Weights of a small contrastive audio-text model.
Training: 4000 steps, batches of 128.
Data: trained on melodies that start on their tonic, played by one synthesised instrument, 26041 training examples, 19.7 epochs.
Rows from block 7 of the audio encoder of a small contrastive audio-text model, named by matrix and row number. Rows with one number belong to one neuron. Each number is 128 + 32 x the weight over its row's rms, rounded and kept within 0 to 255. All counts start at 0. After the name is the row's rms in percent of the matrix's.
Before each neuron's rows are labels from the 100 clips, of 14976, where the neuron reaches its largest size: "peak on" is the class under the peak. Only what is clearly more common there than usual is listed. The data: melodies that start on their tonic, played by one synthesised instrument. In brackets: how many of the 100.
# gate: MLP gate (encoder.blocks.7.mlp.gate.weight, 384x192), inputs 64-127
# fc1: MLP up (encoder.blocks.7.mlp.fc1.weight, 384x192), inputs 64-127
# fc2: MLP down (encoder.blocks.7.mlp.fc2.weight, 192x384, transposed), outputs 64-127

peak on: C3 (37)
gate.152 076 [113  46 134 128  93 108 137 137 127 101 111 115 137 172 178 118 148 103 142  95 169 170 123 129 207 206 143 135 127 141 149 114 167 121 131 135 159 177 120 173  98 115 123 130 149  75 122 101  89 111 159  95 153 136  50 109 112 155  95 142 147 156 125 160]
fc1.152 085 [148 157 120 103  94 104 136 169 114 105 118  99  77  73 172  86 117  93  77 141 180 139 133 114 134 140  89 105 179 103 161 115  86 127 100 190  76 173 143 133 145 144  57 131  81 110 153  87  95 123 109 134 113 178 205 140  86 123 104  68  77 174 132 196]
fc2.152 080 [132 120 114 126 116 140 153 122 131 124 181 126 127 130 171 170 137 156 135 136 155 157 133 107 123 134  67 147 160 112 151  94 167 172 175  76 116 159 139  50  90  89  87 147  77 145 169 165 178 171 161 127 106 156 116 137  63 131 143 110 155 167 158 100]

peak on: C6 (50)
gate.249 082 [ 87 143 116 179 149 118 172 129 166 168 166 157 157 122 118 150 121 135 177  89 105 125 115  84 159 142 136 149  73 129 148  90 142  49 107 117 170  92 187  76 123 144 121  96  68 127 176 133 152 154 155 111 149 151 162 167 212  78 123 144  73 129 188 140]
fc1.249 076 [222 110  64 123  91  78 138 106 139 125 101 141 108 144 120 141 112 131 110 117  64 166 101 112  98 181 135 155 151 168  83 147 131 172 129 139  92 136 195  83 150 138  84 174  84 173 118  82 120  78  95 154 125 150  67 165 125 164 134 121 168  83 103 123]
fc2.249 075 [137 156 101 113 142 127 141  84 128 148 175 140 141 145 159 146 153 132 167 136 141 142 163 115 152  78 156 145  92 116 146 132  97 148 109 130 148 186 185 123  82 128 121 165 105 163  97 136 134 138 130 130 117 172 139 134 105 113 173  57 157 119 185  91]

peak on: D4 (28)
gate.88 082 [ 92  53 106  73  63  97  98 151 128 159 120 138 105 166  92 114 103  88 178 141 128 108 129 120 124 105 140 140 109 168 129 188 158 122 155 102  93 116 124 127 165 141 117 166 176 147 143  52 131  89 186 114 123 190 182 104 164  93 145 154  97 138 101 139]
fc1.88 089 [120  91 221  95 152 116 115 169 148 116 169 154 164 156  94 145 182 148 137 159 151  79  89 109 151  75 139 113  96  78 121 124 111  78 151 122 113 136 128 124 140 119  89  97 212 106 143  99 164  93  84  92 143 183 139 100 119  96 149 118 119 163 221 133]
fc2.88 091 [139 112  80 130 164 124 148 150 136 159 124 172  91 128 150  55 145 100 132 170 128  87 156 101 158 150 155 150  64 140 109  85 160 158 151 103  71 164 104 102  21 120 139 134  83 145 150 135 137 178 143 116 139 133 140 148 129 122 187 147 135 197 109 107]

peak on: D4 (36)
gate.276 083 [121 168 132 149 113 144  99 153 150 122 155  96 156  96 138  99  30  97 137 152 127 111 164 151 144 153 113 128 136 129 147 165 128 106 107 120 173 115 129 213 136 117 113  74 145  86 108 116 109  82 164  92 117 132 167 127 157 102 120 128 140 168 128 169]
fc1.276 090 [222 104 132 122  88 147  74 118 152 181 159 117 111 187  94  77 103 103  81 109 125 137  76 147  70 123 139 119 180 110  77 152  89 130  87 169 121 141 131 142 185  98 113 158 129 112 179  52 112 141 165 173 140 136 176  86 166 122  87  64 132 160  90 123]
fc2.276 082 [ 93 117  84 116 134 132 117 169 128  74 137 119 106 102 142 114  52 131 176 180 152  90 116  85  90 111 131 148  90 124 100 104  67 131 134 100 116 133 214  71 112 130 157 112 133 198 111 157 187 140 142  74 136  86 113 108  86 130  64 149  89 158 144 120]

peak on: C5 (44)
gate.352 119 [ 81 120 185  86 105 125 123 119 123 184  77 158  62 196 112 109 129  90 152 123  81  36 172  92  94 128 154  94 139 111  98  58 131 143 134 122 164  72 150 184 131 127 170  85 148 170  70  79 172  94 151 137 185 134 110 123 146 124  67 136 140  77 106 123]
fc1.352 116 [119 126  34 172 156 149 179 144 103  89 125  92 118 119  90  94  85  89 154 167 157 133 109 203 144 110 145 145  81 165 139 144 138 113 120 127 156 184 160  90 134 118 103 108 134  47 140 178 125 159 132 136  85 139  85 124  99 130  97  82 113 125 133 142]
fc2.352 100 [169 121 132 101 117 104 105 106 161 136 177  54 149 159 146 174 134 159 130  62  94 207 164  96 142 100 135  88 140 143 159  95 164 106 130 103 112 123 185  91 146 167 103 144 134 140 114 112  74 181 109  96 143 111 156 215 121 163 132  81  72 150 139 110]

peak on: C#5 (37)
gate.100 123 [142  96 151  92 176  77 123 129 134 161 160  91 121 212 126 114 124 111 132  43 143  95  99 102 120 134 126 123 149  88  89 106 113 126 110 148 119 119 153 123 173 153  76 121 130 129 140 140 133  77 123 227 148  61 156 128 121 111 132 155 128 151  86 146]
fc1.100 139 [122 120 172 109 175 151 108 128 154 108  95 128 186  70 120  98 130 114 108 147 121 171  87 158 133 101 138 105  40  97 151 153  65 130 120 194 158 178 154 114  81 109 134 128 150  96 132 153 202 160  92 156  66 134 131 107  83 128 148  94 139 104 151 161]
fc2.100 125 [112  86  79 117 108 132 153  40 163 150 121  89 103 109 125 140 113 101  94  78  96 154 133  95 123 127 119 120 116 152 137 164  40 130 133 140 168  89 199 133 202 173 161 161  87 157  78 100 117 130 120  87 144 141 119 160 129 156 127 110 156 116  95 192]

peak on: C#3 (40)
gate.321 090 [101 129 133 167  72 128 144 139 159 124  92 161  98 181 118 126 177 123  97 121 143 138 143 154 146 155 117 131 143 162 158  74  96 131 184 156 139 132 130 126 185 159 116  72 161  84 138  42  95 110 176 161 132 130 124 171 114 109 115 158 130  77  96 137]
fc1.321 093 [115 128 125 121 145 152 174  97 109 112 154 150  81 113 148 106 121 128 102  98 144 192  96 160 188 140 134  92 168 119  97 165 114 173 116 108 163 133 175 147  81  95 141 123  82 113 115 178 123 168 118 124 100 126 121 177 176 125  90 121 109  62 121  96]
fc2.321 089 [132 133 102 167 108  58 131 135  89 121  55 116 139 135 106 153  82 131 111 176 130 215 132 114 170 123 176 121 151 138 154 165  73 181 153 162 110 107 108 139 123  94  82 141 134 100 158 123  49 125 128 107 142 123 159 121  28 103 101 116  99 115 116  88]

peak on: C3 (30); C4 (30)
gate.12 064 [167  60 123 178 131 115 155 136 129  91 134 139 146 118 122 100 124 114 138 123 184 181 129 164 143 175 146 208  85 122 127 114 121 102 192  77 158 175 167  86 145 128 117 106 194  62 132 120 143 192 174 121 119 170 113 130 113 151  76 111 179 130 163 157]
fc1.12 063 [115 141 184 120 154  70 144 135 106 133 141 132 155 161 126 154  79 148 161 127  98 130 129 145  80 159 136 104  85 102 116  86 173 116 111 145  94 134 110 174 140 133 102 212 148 155 154 188 169  98 128 124 104 109 114 110  68 177 128 182 153  76 128 150]
fc2.12 057 [143 145 136  71 174 126  64 181 148 133 167 153 101 150 132  88 134  80 107 121 103 115 111 114 174 184 162 124 129 105  96 140 145 199 122 205 165 140 106 144 147 141 158 117 107  85 167 140 138  96 107 153  99 117 168 118 173 125 129  68  17  99  91 132]

peak on: C5 (79)
gate.80 142 [104 113 108 176 112  93 132 129 124 148  92 133  92 169 185 139 130  75 140 111 164 109 188 113 122 131 134 120 157 100 120 124 225 145 156 109 167 109  97 125 134 149 104 121 143 155 121 136  86 102 114 138 206 206 147  98 139 102  26 147 119 100 131 105]
fc1.80 120 [161  72 193 158  98 151 133  88 113 134 131 107 130 126 191 167 129 189 176 162 177 175 135 139 163 126 126 108 146 126 122 108  87 134 163  77 101  92 102  90 119 114 129 117 120 148 134  85 149 172 172 117  87 105 154 140 159 154 108 134 171 100 136 145]
fc2.80 135 [144 105 153  96 166 123  94  97 129 150 129 145 153 129 240 103 129 113 109 155 165 124 136 121 139 132 115 149  71  87  99 120 150 106 138 118 161 121 121 153 133 119 126  87 180 102 163 126 111 115 110 161 117  97 160 123 215 145  93 138 135 108 155 130]

peak on: C3 (34)
gate.29 082 [167 159 152 146 120 130 140 157 135 136 185  48  96 101 141 118 155 117 126 140 135 174 157 172  82 165 115  81 174 156 107 173 163 121 146 173 150 132 134 120 162 135 127  64  90 113  95  88 110 118 121  82  87 138 179 173 143 167 149 121 172  72 178 152]
fc1.29 067 [117 121  79 193  83 140 130 141 117  94 120 150 127 134 105 138 178 165 166 133 115  91 179 185 125  83 139 109 150  79  58 133 103 135 168 150 127  94 107 117 144  87 152 114 146 158 132 113 126 131 150 114 162 175 114 122  75 146 103 207 187 125 143  92]
fc2.29 067 [115  97 148 136 122  95 131  48  88 108 153 113 101 106  69 155 133 114 157 159 150 166 189 142  75 119  82  58 165 121 127  93 109 133 111  73 137 135 111 117 185 171 120 104 164 140 130 125 111  87 140 125 156 130 144 121 137 114 180 120 139 181 166 197]

peak on: C#5 (46)
gate.179 094 [144  47 143  89 136 140  88 124 156 169 185 125  92 131 170 137  78  85 131 101  82 134 130  53 122 148 130 108 136 163 155 131  93 127  86 139 137 103 153  87 127 125 113 143  96 117 152 151 166 170 125 184 144 136 144 119 159 111 126  58 117 203 166 175]
fc1.179 090 [ 93 138 134  98  78 125  98 148  88 129  94 106 136 142 120 118  99 121 211 121 102 150 143  90  88 147 137  93 106  66 107 110 122 130 131 155 152 107 105 165 158 187 106 175 146 125 137  65  66 158 131 167 133 161 102 125 138  88 134  92 118 106 151 145]
fc2.179 101 [ 58 129 106 139 116 129 121 161 155 116 140 117 171  64  68  92 142 127 118 142 163 118 147 166 118 152 132 137 122 166 135 114 121 121  83 156 111 115 135 114 138 131 178  83 126 157 149  94 151 108 163 110 135 140 126 140 113 107 153 102 116  79 119 130]

peak on: C#3 (41); C#4 (28)
gate.314 135 [148 134 181 127 100 142 133 134 186 116  68 127 108 129 105 148 152 106  82 145 158 160 156 114 138 159 147 109 167 146 145 129  95 125 126 113 169 129 101 133 169 151 178 141 143 151 116  71 116 147 137 115 112 111 119 124 138  92 131 157  73  94  80 157]
fc1.314 136 [139 158 103  92 146 107 142 109 109 143 159 122 177 155 109  68 151 152  41 137 114 125  98 106 133 124 138 135 146 151 114 149 183 208 164 123 190 176 132 153 140 131 125  92  95 190 135 140 210 132 129 147  96 131 168 103 156  77 165 147 127 105 161 121]
fc2.314 138 [ 95 156  71 112 130 112 101 124  54 108 124 115 128 134 113 147 167 124 132 144  84 183 161 118 130 172  81 121 138 136 146 136 118 124  92 215 125 104 103  91 182 106 117 113 142 129  87 186  45 119 152 119 149  96 111 112 124 144 151 170  99 126 154  94]

peak on: D4 (32); D3 (28)
gate.201 110 [143  42 102 108 137 135 122 181 116 123 151 158  88  87  81 131  93  92  90 158 116 135 153  99 169 128 114 146  97  95 127 197 142  94 105 112  97 134 113 188 140 127  61 102 102 139 122 184 163 111 114 149 150 148 122 141 144 114 155 134  63  60 140 142]
fc1.201 099 [132 150  54 158 129 150  96 136 136  88 140 151 140 120 121 135 150  81  68 127 101 128 134 219 100 105 136 159  99 118 133  98 150  86 143 172 120  79  91 107 116 170 158  60 126 111 122 145  80  45  97 155 116 128 113 173 110 135  71 179 127 104  98 126]
fc2.201 120 [185 122 150 120  62  70 158  88 145 133 179 177 137 149 123 169 138 177 131 123 139 125 146 150 164 149 137  82  93 165  98 146 107 160 141 189 171 135 148  35 129 143 127 152 143  76 120  99 101 146 162 150 107 116 158  74 116  78 151 141 118 157 102 133]

peak on: A3 (67)
gate.182 102 [133 140 116  82 103 115 124 138 125  77  96  94  81 119 129 131 149 136 156 127 103 152 181  66 155 194 168 167 157 134  95 126 153 126 165 145 153 117 175 140 151 122  96 170 148  58 116 162 171 103 107 119  95 113 158 109 107 101 128 119 113 139 181 154]
fc1.182 101 [131  91 144 171 132 105 158  94 128 112 169 159 115 174  96 198 170 113 101 115 121 136 150 145 122  27 125 115 135 152 106 113 100  94 141 138  98 104 171  85 139 130 129 176 151 171  82 152 125 145 111  90 177 155 136  60  91  87  93 184 107  76  87 124]
fc2.182 106 [130 142 101 139 120 129 119 132 161 110  72  93 188 100  86 181 147  99 216 167 132 114 184  64 117 155 159 100  82 148 167 133 126 100 116 199 101 166  96 187 144 152 173  57 123 116 123 139  90  69 106 134 146 107 147 103  76 133 148 138 131 105 104  93]

peak on: C#3 (45)
gate.115 078 [117  91 205  94 172 133 132  91 159 145 119 136 193 168 177 101  96 150 110 128 106 154 133 121 146 156 106  86 113 125 194  77 149 130 130  75 138  86  73 133 124 139 169 115 131 129 139 184 135 154 152 121 150  91 139 143 160 151 141 109 135 102 136 137]
fc1.115 078 [141  71 166 137 151 165 115  65 144 102 138 156 120 160 155 117  69  89 159 121 165 143 139 108 147 138 103 158 130  88 128 102 168 133 137 114 132 142 122  95  93  90 115 110  79  39 142 177  52 136 133 117 139  92 129 151 153 109 127  95 120 115 180 122]
fc2.115 071 [130  77 136 133 105 137 152  88  74 119 122 149  98 125 139 138 101  76  43  99 101 177 127  87 103  87 130 126 108 146 104 128 163 158 119 120  75 121 164 101  90 146 149 219 130  81 154  97 192 112  92  81 148  69  84 114 102 178 113 126 171 165 169 110]

peak on: D4 (42)
gate.379 067 [171 136 176 147 126 129 106 151 154 132 105  85  66 146 139 145 158 132 104 177 103 187 135 150 152 148  61 109 100 100 170  84 159 167 146 135 147 167 135 154  96 118 125 122  98 117 116 133 198 221 107 123  67  90 142  91 155  55  89 123 213  77 118 122]
fc1.379 069 [167 150  72 119  99 140  65  92 158 173 144 117 146 153  77 106 157 178 139 146 117 172 180 128 116 163 114 112 132 140 129 124 140 155 117  86 132 142 154 113 104 133 115 114 105 161 119 191  88 148  93 122 102 135 106 137 170 125 147 135 109 134  98 144]
fc2.379 065 [105 172  92 158  88  95 132 112 127 161 171 115 119  63  89 156 136 184  96 130 150 122 124 172 108 109  65  97 130 162 166  75  55 128 152 133 165 164 131 112  88 165  89 122 142 129 119 133 117 160  63 125  82  93 136 148 144 136 125 190 154 153 115 146]

peak on: C#3 (48)
gate.30 097 [150 123 198 135 138 152  88 129 143 109 104 113 106 121 140  82 111  20 112 139 159  78 134 111 134 103 160  75 100 101 142 121 116  74 119 137 179  76 148 127 188 140 142  95 147  89 143  96 113 109 108 182 136  82 162 178 150 150 147 112  96 130 119 124]
fc1.30 094 [126 160  82 106 130 131 102  92 102 133  89 120 142 173 125 112 131  87  95 129 127 180  94 103  65 153 103 129  94  81 117 126 147 174 153 120 134 111 175 113 124 162  88 110  80 134 133 152 157 132 107 227 140 167 145 105 161  93 147 110 124 115 117 108]
fc2.30 092 [100 176 124 126 118 130 103 135 125  76 140  71 106 124 139 123 153  93 150 137  91 152 126 144  82 200 143 147 115 120  81 101 121  81 133 163 169 110  98  69 117 104 116 160 122  92 155 149  57 123 109  88 173 150  97 162 117 125 143 188  71 124 158  99]

peak on: C5 (57)
gate.66 130 [155 142 143 120 157 155 117 117 114 162 206 138 152 125 209 137 133 205 120 109 167 162 121 105 179 175 111 104 131  90   0 113 129 136 128  98 174 113 150  81 131 111 134 167 122 127 121 148 167 140 117  88  75 106 152 100 219 150 107 111 131 127 143 122]
fc1.66 130 [105 143  95 130 138 126 155 186  95 163 104 147 114 148 201 133 107 113 121 123 162 114 107 189 198 112 145 111 154 128  93 121 190 155  94 157 177  77 140 127 113 194 145  79 133 145  97 124 114 147 129  99  88 154 149 140 157 136 127 136 132 117  85 105]
fc2.66 153 [106 113 126 117 173 129 141 143  97 118 149 168 150 100 204  66  95 137 107 118 163  78  81 123 107 128 136 142 108 112  68 133 151 116 124  84 205 129 120 112 114  76 125 120  89 134 151 122 192 108 112 153  94  66 127 131 250 193 115 111 165 113 134 118]

peak on: C6 (58)
gate.71 079 [137  91 168 134 131 105 136  88 139 123  96 107 153 103 116 146 212 158 130 128  80 148 171  96 138  95 111 117  93 130 181 106 114 111 175 104 100 124  94 111 131 130  91 153  70  87 119  51 153 200 170 173 131 162 131 141 145  73 127 122 142 150 102 144]
fc1.71 078 [104 131 110 116 129 179  62 123 116 207 106  83 196 115  97 106 146 146 164 103 157 121 149 129  73 162 142 105 133 155 144 102 160 130  91 166  63  84  28 156 144 109 165 128  89 170 126 145 144 123 134 134 172 179 133 125  71 155 104 140 196 110 139 137]
fc2.71 072 [130 109 152 162 139 106 167 100  95  89 159 107 136  96 126 123 117 159 107  76 133 135 111  99 102 121 122 144 121 124 153 150 125 148  92  70 157 110 145 130 112  93 166 120 138 143 100 143 180 113 126 104 113 115 111 162 245 164 150 138  86 141 156 160]

peak on: A3 (42)
gate.122 084 [119 131 148 139 170 105  77  97 167 122 131  64 120 144 153 128 112  80 163 116 128 131 168  87 106 109 158 116 164  97  96 107  88 128 123 183 146 112 103 175 157 108 117  97 233 111 125 200 104 154 155 132 123 154 119 100 125 144 177  93 135 110 147 186]
fc1.122 089 [ 95 117 146 116 133  90 108 134 151 122 127 118 163 169 160  61 141 137 123 134 130 105 139 143 156 140  40  96 164 135 121  54 110 156 168 136  93 121 106 169 121 100  62 146 109 124 153 125 137 129 156 119 184 101 118 142 116 130 127  78 170 131 166 100]
fc2.122 078 [114  81  92  80  40  60 132 179 170 147 131 140 160 156 156 109 130 144 127 117 109 139 138 131 112 108 192  94 128  89 159 139  90 108  80 141 170 128 171 139 120 167 173  75 133 111 133 130 178 113  77 152 108 102 178  42 161 148 106  88 129  86 117 145]

peak on: C#3 (45)
gate.126 088 [152  83 159 138 115 131  98 108 156 194 120 164 106 159  21 195 116 108 116  93 115 147 150 116 145 125 137 152 131 172 165 102 131  68 135 119 135 168  98 139  84 120 119 124  73 132 133 169 127 106  98 133 112  44 137 118 169 118 153 142 147 109 136 144]
fc1.126 089 [ 61 130 136 104  99 146  74 140 121 150 106 132 120 123 211 142 113  95 219 109 126 114 164 171 100 122 151  94 109 174 152 142 106  87  93 146 126 109 146 169  71  85 105 120 171 145 141 127 136 132 142 170  82  70 152 174 162 202 155 107 180 108 146 124]
fc2.126 079 [128 110 169 156  86  67 121  92 150 147  94 163 132 115 126 140  76  82 137  93  96 155 113  90  39 132 157  78 121 143  91 134 177 131  78 162 116 129  81 146 206 147 145  75 179 139 103 131 113  75 133 146 163 153 142  94 155  89 123 121 114 104 159 131]

peak on: C#5 (56)
gate.345 090 [ 81 140  82 129  87  97 135 157 142 168  64 125 146 103 147  98  78 110 108 117 127 117  93 130 181 134 130 125 191 136  82 163 115  64 176 146 151 133 149 113 119 119 149  85 184 152 147  81 125 110 134  93  70 157 112 105 100  59 114 120 140 107  90 185]
fc1.345 085 [123 104 107 155 116 146 122 165 149  52  53 102 156  86 114 177 132 114 108 165 165 119 132 151 111 133 129 169 134 120 208 177 131 137 124 136 138 107 140 200 146 122 113 121 113 121 148 125 122 149  80 168 221 144 112 111 121 119 108 100  60  99 145  89]
fc2.345 086 [ 54  87  92 151 172 160  79  95 130 128 138 113 118 152 143  95 154 100 112 140 103 202  94 145 145 127  54 139 122  77 143 113 132 116 122 186 104 108 102 142 157 125 110 176 173  94 166 128 117 149 176  30 166 123  94 168 117 188 110 130 159 101 131  91]

peak on: no note (70)
gate.294 080 [ 88 134 114 170  92 116 162 131 159 138 149 159 113 132 137 152  76  87 195 125  78  83 166 121 129 156 139 146  94  73 135  87 132 162 135 134 162  39 141  79 126 127 133 152 178 115  87  76  35  79 155 223 129 130 102  95 112  44 131 108 136 137 113 158]
fc1.294 080 [136 125 112  87 131 151 139 105 163 155 159  89  88 144 124 134 124 127 112  82  91 180  99 173 100  72  92 140  92 137 179 131 147 196 132 142 128 116 194 110 140 155 111 133  97 165 175 110 128 130 105 154 134 145 121 178 182 155 180  84 144 144 116 144]
fc2.294 080 [166 121 134 164 127 123 125 143  87 110 137 150  97 120 158  76 100 169 166 134  99 157 135 124 140 108 117 149 129 133 100 167 111  68  86 154 120 156 157 170 105 175 178 129 136 143 158 128  79  89 152  80 116  85  92 164  79 151 123 169 103 122 120  85]

peak on: G#3 (44)
gate.27 083 [156 146 174 124 136 119 112 112 114 161  95 133 240 122 107 104 130 113 128 160 123 113 158 113 190 155 114  65 155 135 135 114 100 129 105 112 110 103 122 172 112 132 114  78 112 165  77 186 132  79 113 133  84 105 182 110 112 188 143  52 192 114 138 149]
fc1.27 087 [116 128 134 133 132 104 191 123 120 127 122  99  72 104 113 137 128 182 182 129 153 209 121 133 103 122 141  98 156  73 161 123 116 131 174 145 117  78 169 104 171  95 146 115 137 145 119  64 114 148 202 156 136 173 147 131 130 152 108 130 121 106  83 102]
fc2.27 077 [160 123 167 138 178 139 170 133 127  95 162 133 127 168 126 144 132 123 159  78 188 152 168 142 206 143 146 126 134  81 151 105 123  55 170  66 128  78 119 105  82 111 123 131  68 106  95  94  78 121 224 135 148 129 144  59 188 176 122 105  99 125 105 139]

peak on: C6 (57)
gate.157 100 [130  70 132 147 114  86 126 172  89 152 112 107 111 162  97 111  87 137 116 115 119  78 143  57 125 152 105 186 135 146 133  61  95 113 156 102 139 102 117 141 154 148 130  87 132 168 137  83  84 151  97 113 187 105 114 130  82 140 136 101 150 122 101 153]
fc1.157 093 [ 96 133 135 187 109  63 103 157  74 147 106 157 162 145 130 118  81 156 144 154 114 173 177 223 161  94 129 129 181  98 135 146 127 128  99 109 119 111 111 122 168 154 120 178 148 132 147 131  29 103 147 108 145 157 130 105  57  96 122 147 121 161 113 117]
fc2.157 102 [123 153 101 152 156  72  97 197  99 124 193 138  99  89 143 110  96 171  30 166 127 110  89 103 161 138 132 183 140 120 107 114 156 146 123 118 187  86 136 105  94  90 138 151 112 162 179 138 155 129  89 112  93  93 103 117 154  70 132 123 185 125 120 159]

peak on: G#3 (40)
gate.140 081 [137 103  99  76  97 102 130 118 135 152 139 138 106 111  90 139  87 169 164  71 110 111 146 100 120 136 191 118  11  96 137  84 124 144 104 169  89 123 190 134 195 117 111 101  91  89 107 164 113 110  61 147 109 136 134  58 148  94 179  55 152 154 181 133]
fc1.140 086 [109 142 127 152 151 104 136  32 131 129 113  84 160 133 121 142 128 156 171 104 136 160 111 100 128  95 145 137  58  85 154  41 165  90 123  83 111 189 152 132  65  90 117  95  87 133  87 121 127 142 128 119 123 104 120  83 200 128 220  79 149 142 103 109]
fc2.140 076 [ 84  77 129 153  90 148 137 112 152  77 106 157  99 101 129 126  88 129 135 136 117 150 100 102 138 151  89 176  77 196 187 139 131 100 124 141 149 107 140 102 128 132 130 201 154 150 170  75 109 183 197 116 165  71 126 184 119 131 158  98 124  89 177 119]

peak on: C5 (62)
gate.93 072 [189 121  82 136 151 106 101 154 100 128 154 183  61 167 112 107 144  90  99 148 109 130 132 100 137 127 124  97 211 159  95 173 193 124 127  90 153 117  97 140 139  91 114 210  94 136 178  58 140 150 109 147 172  99 154 124 195 162 183 136  59 121 160 110]
fc1.93 069 [ 83 125 151 175 154 126 164 131 129  87 116 104  68 117 114 106 135 108 135 109 195 132 125 124 141 104 142 157 112 136 149  73 112 116 105 113 112 157 104 131 127 129 161 168 131 121 126 155 192 144  92  82 125 120 105  73 117 158 109 172 105 157 114 192]
fc2.93 071 [155 132 150 132 119 134 132 145 128 102 131 150  91 155  78 183 160 148 167 122 127 148 189 146  50 126 111 126 134 118 178 126 186 161 142 162  78 105  92 122 166 119 122 135  70 203 107  55 124 118 139 152 158 120  51 122 140 112 141 144 146 132 104 105]

peak on: C5 (45)
gate.111 090 [159 120 135 144 170 151 143 172 125 116  95 158 118  92 120 134 147 110 108 112 161 131 138 113 163 178 174 149 101  63 108  81 206  95 144 113 154 101 131 171 145 178 120 168 105 202 163 161 122 152 154  65 146 169 132 159 124 154 104 140  46 118 149 156]
fc1.111 086 [175 148 102 171 102 175  82 165  80  96 152 115  85 108 137 137 104 148 114 109 104 131 129 153 131 120 155  68 154 144  92 173  96 126 123 164  96 149 169  67 149  92 142 143 148 108 142 149  62 117 129 141  72 167 141 187 106 112  75 140 162 144 165  95]
fc2.111 073 [156 101 134  94 124  38 125 109 168 111  99 136 118 126 123 107 115  92 144 108  92  95 178 103 126  75 179 132  89 146 198  76 125 172 142 155 144 155 103 109 128  95  89 137 137 159 143 100 139 122  85 142 133  70 170  82 124 140 130  72 223 139 103 118]

peak on: no note (60)
gate.338 120 [113 116 142 157 118 112 128 128  93 113  64 144 126 116  23 143  88  29 127 165 113 118 107 109 143 117 144 125 128 135 157 106 155  84 118 151 114  55 120 144  98 119 126 124 179 140  71 119 125  94 130 170 131 132 167 132 101  69  99 135 123 148 157 164]
fc1.338 123 [113 106  84 100  72  93  78 118 141 110 109 122  53 106  65 122 156 183 113 129 109 100 137 148 142 116  74 116  91 135 172 111  75 123  56 119  98 170 105 156 174 120 114 152 135 130 145 124 155 109  75 135 153 124 144 142  72 116 162 144 115 157 108 139]
fc2.338 125 [112 137 134 140 138 144  51 121 110 128 140 124 145 115 137  82 134 145 120 131 158 133 124 135 136 139 138  93 144 132 113 126 118 133 143 107 117 154 156 111  90 165  92 125 172 126 165  89 122 154  99 125 146  88  77 116 100 177 149 121 147 168 161 104]

peak on: A3 (61)
gate.260 146 [158 144 136 152  91  89 137 121 121 165  97 135 129 135 119 174 146 158 150  84  86  89 191 108 143 157 137 173  99 142  98  98 118 115 136 121 187  87 135 157 106 138 163 122 115 123 143 155 151 147 104 146 105 135 111 171  90 137  91 125 107 159 140 130]
fc1.260 154 [115 123  77 133 133  95 139 145 137 117 101  81 131 138 122 121 121 157 124  90  78 108 179  77 152 150 128 162 116 156 119 123  90 134  73 133 188 151 136 106 121 135 169 126 159 148  78 137 107 104 125 184 115 124 107 162  97 131 124 146 122 144  58 122]
fc2.260 182 [101 128 107 117  92 140 144 135 143  99 102 178 124 117 116 115 169 111 130 175  80  79 171 108 155 139 184  85 143  99 137 176 107 124  65 176  85 127 110 151 113 165 194 108 117 130  62 122 134 104 150 131 112 130  90 143  85 110 170 203 139 138  78 122]

peak on: C3 (52)
gate.56 085 [ 86  94 163 111  69 182 118 131 153  97  94 154  99 115 197 132 176 125  93 193 164 109 133  78 138 105 118 113 171 140 113 133 100 124 111 119  99 123 122 139 139 108 100 150 122  42  96  97  91 176 107 146 176 147 195  88 147  79 137 190  88 113  74 139]
fc1.56 083 [117 102 202  72 154 130 122 126 147 103 126 130 151 155  82 135 212 133 130 145  39 130 131 132 151 102 139 144 137 113 131 125 136  65 199  72  98 127 111 137 105 109 174 134 101 166 157 119 179 108  92 135 146  54  97 165 147  60  66  83 150 111 166 157]
fc2.56 076 [ 72  96 147 131 118 120 167 158  97 158  46 138  78 112  81  89 146 115 142  84 125  32 130 107 140 128 199 124 167 132 148 171 160 135  55 123 128 121 122 164  67 127 177  99 129 142 185  91 115 136 160 126 116 163 102 124  77 140  86 184 216 120  83 139]

peak on: G3 (25)
gate.170 122 [ 96 166 116 149  93 132 112 148 116 147 128 181 158 134  95 139 121 183 116 117 140  79 186 111 123 148 123  91 137 113 144  83 199 152 152  81 133  89 116 133 119 142 110 118 117 141  97 113  97 103 143 112 136 135 169 160 124 102 135 178 181 102 140 131]
fc1.170 132 [106 158 108 198 151 150 176 126 111 111 135 140 135 143 109 152 146  90 156 124  59 175  97 168 141 109 136 155 115 141 144  76  81 129 176  74 146 149 126 115 101 115 137 163 174  98 129 139  82 171 149 103  82 173 111 134  95 150 108 119  78 104 179 163]
fc2.170 128 [163 167 119 104 117 120 132 130 141 158 155  89 176 187 128 104 147 165 149  99 143 200 133 149 112 165 106  56 125 105 138 147 112 128 159  94 100 141 155  81 145 131  92 121 120 138 108 126 130 197 141 125  11 140 176  90 148 184 160  70 167 100 120 111]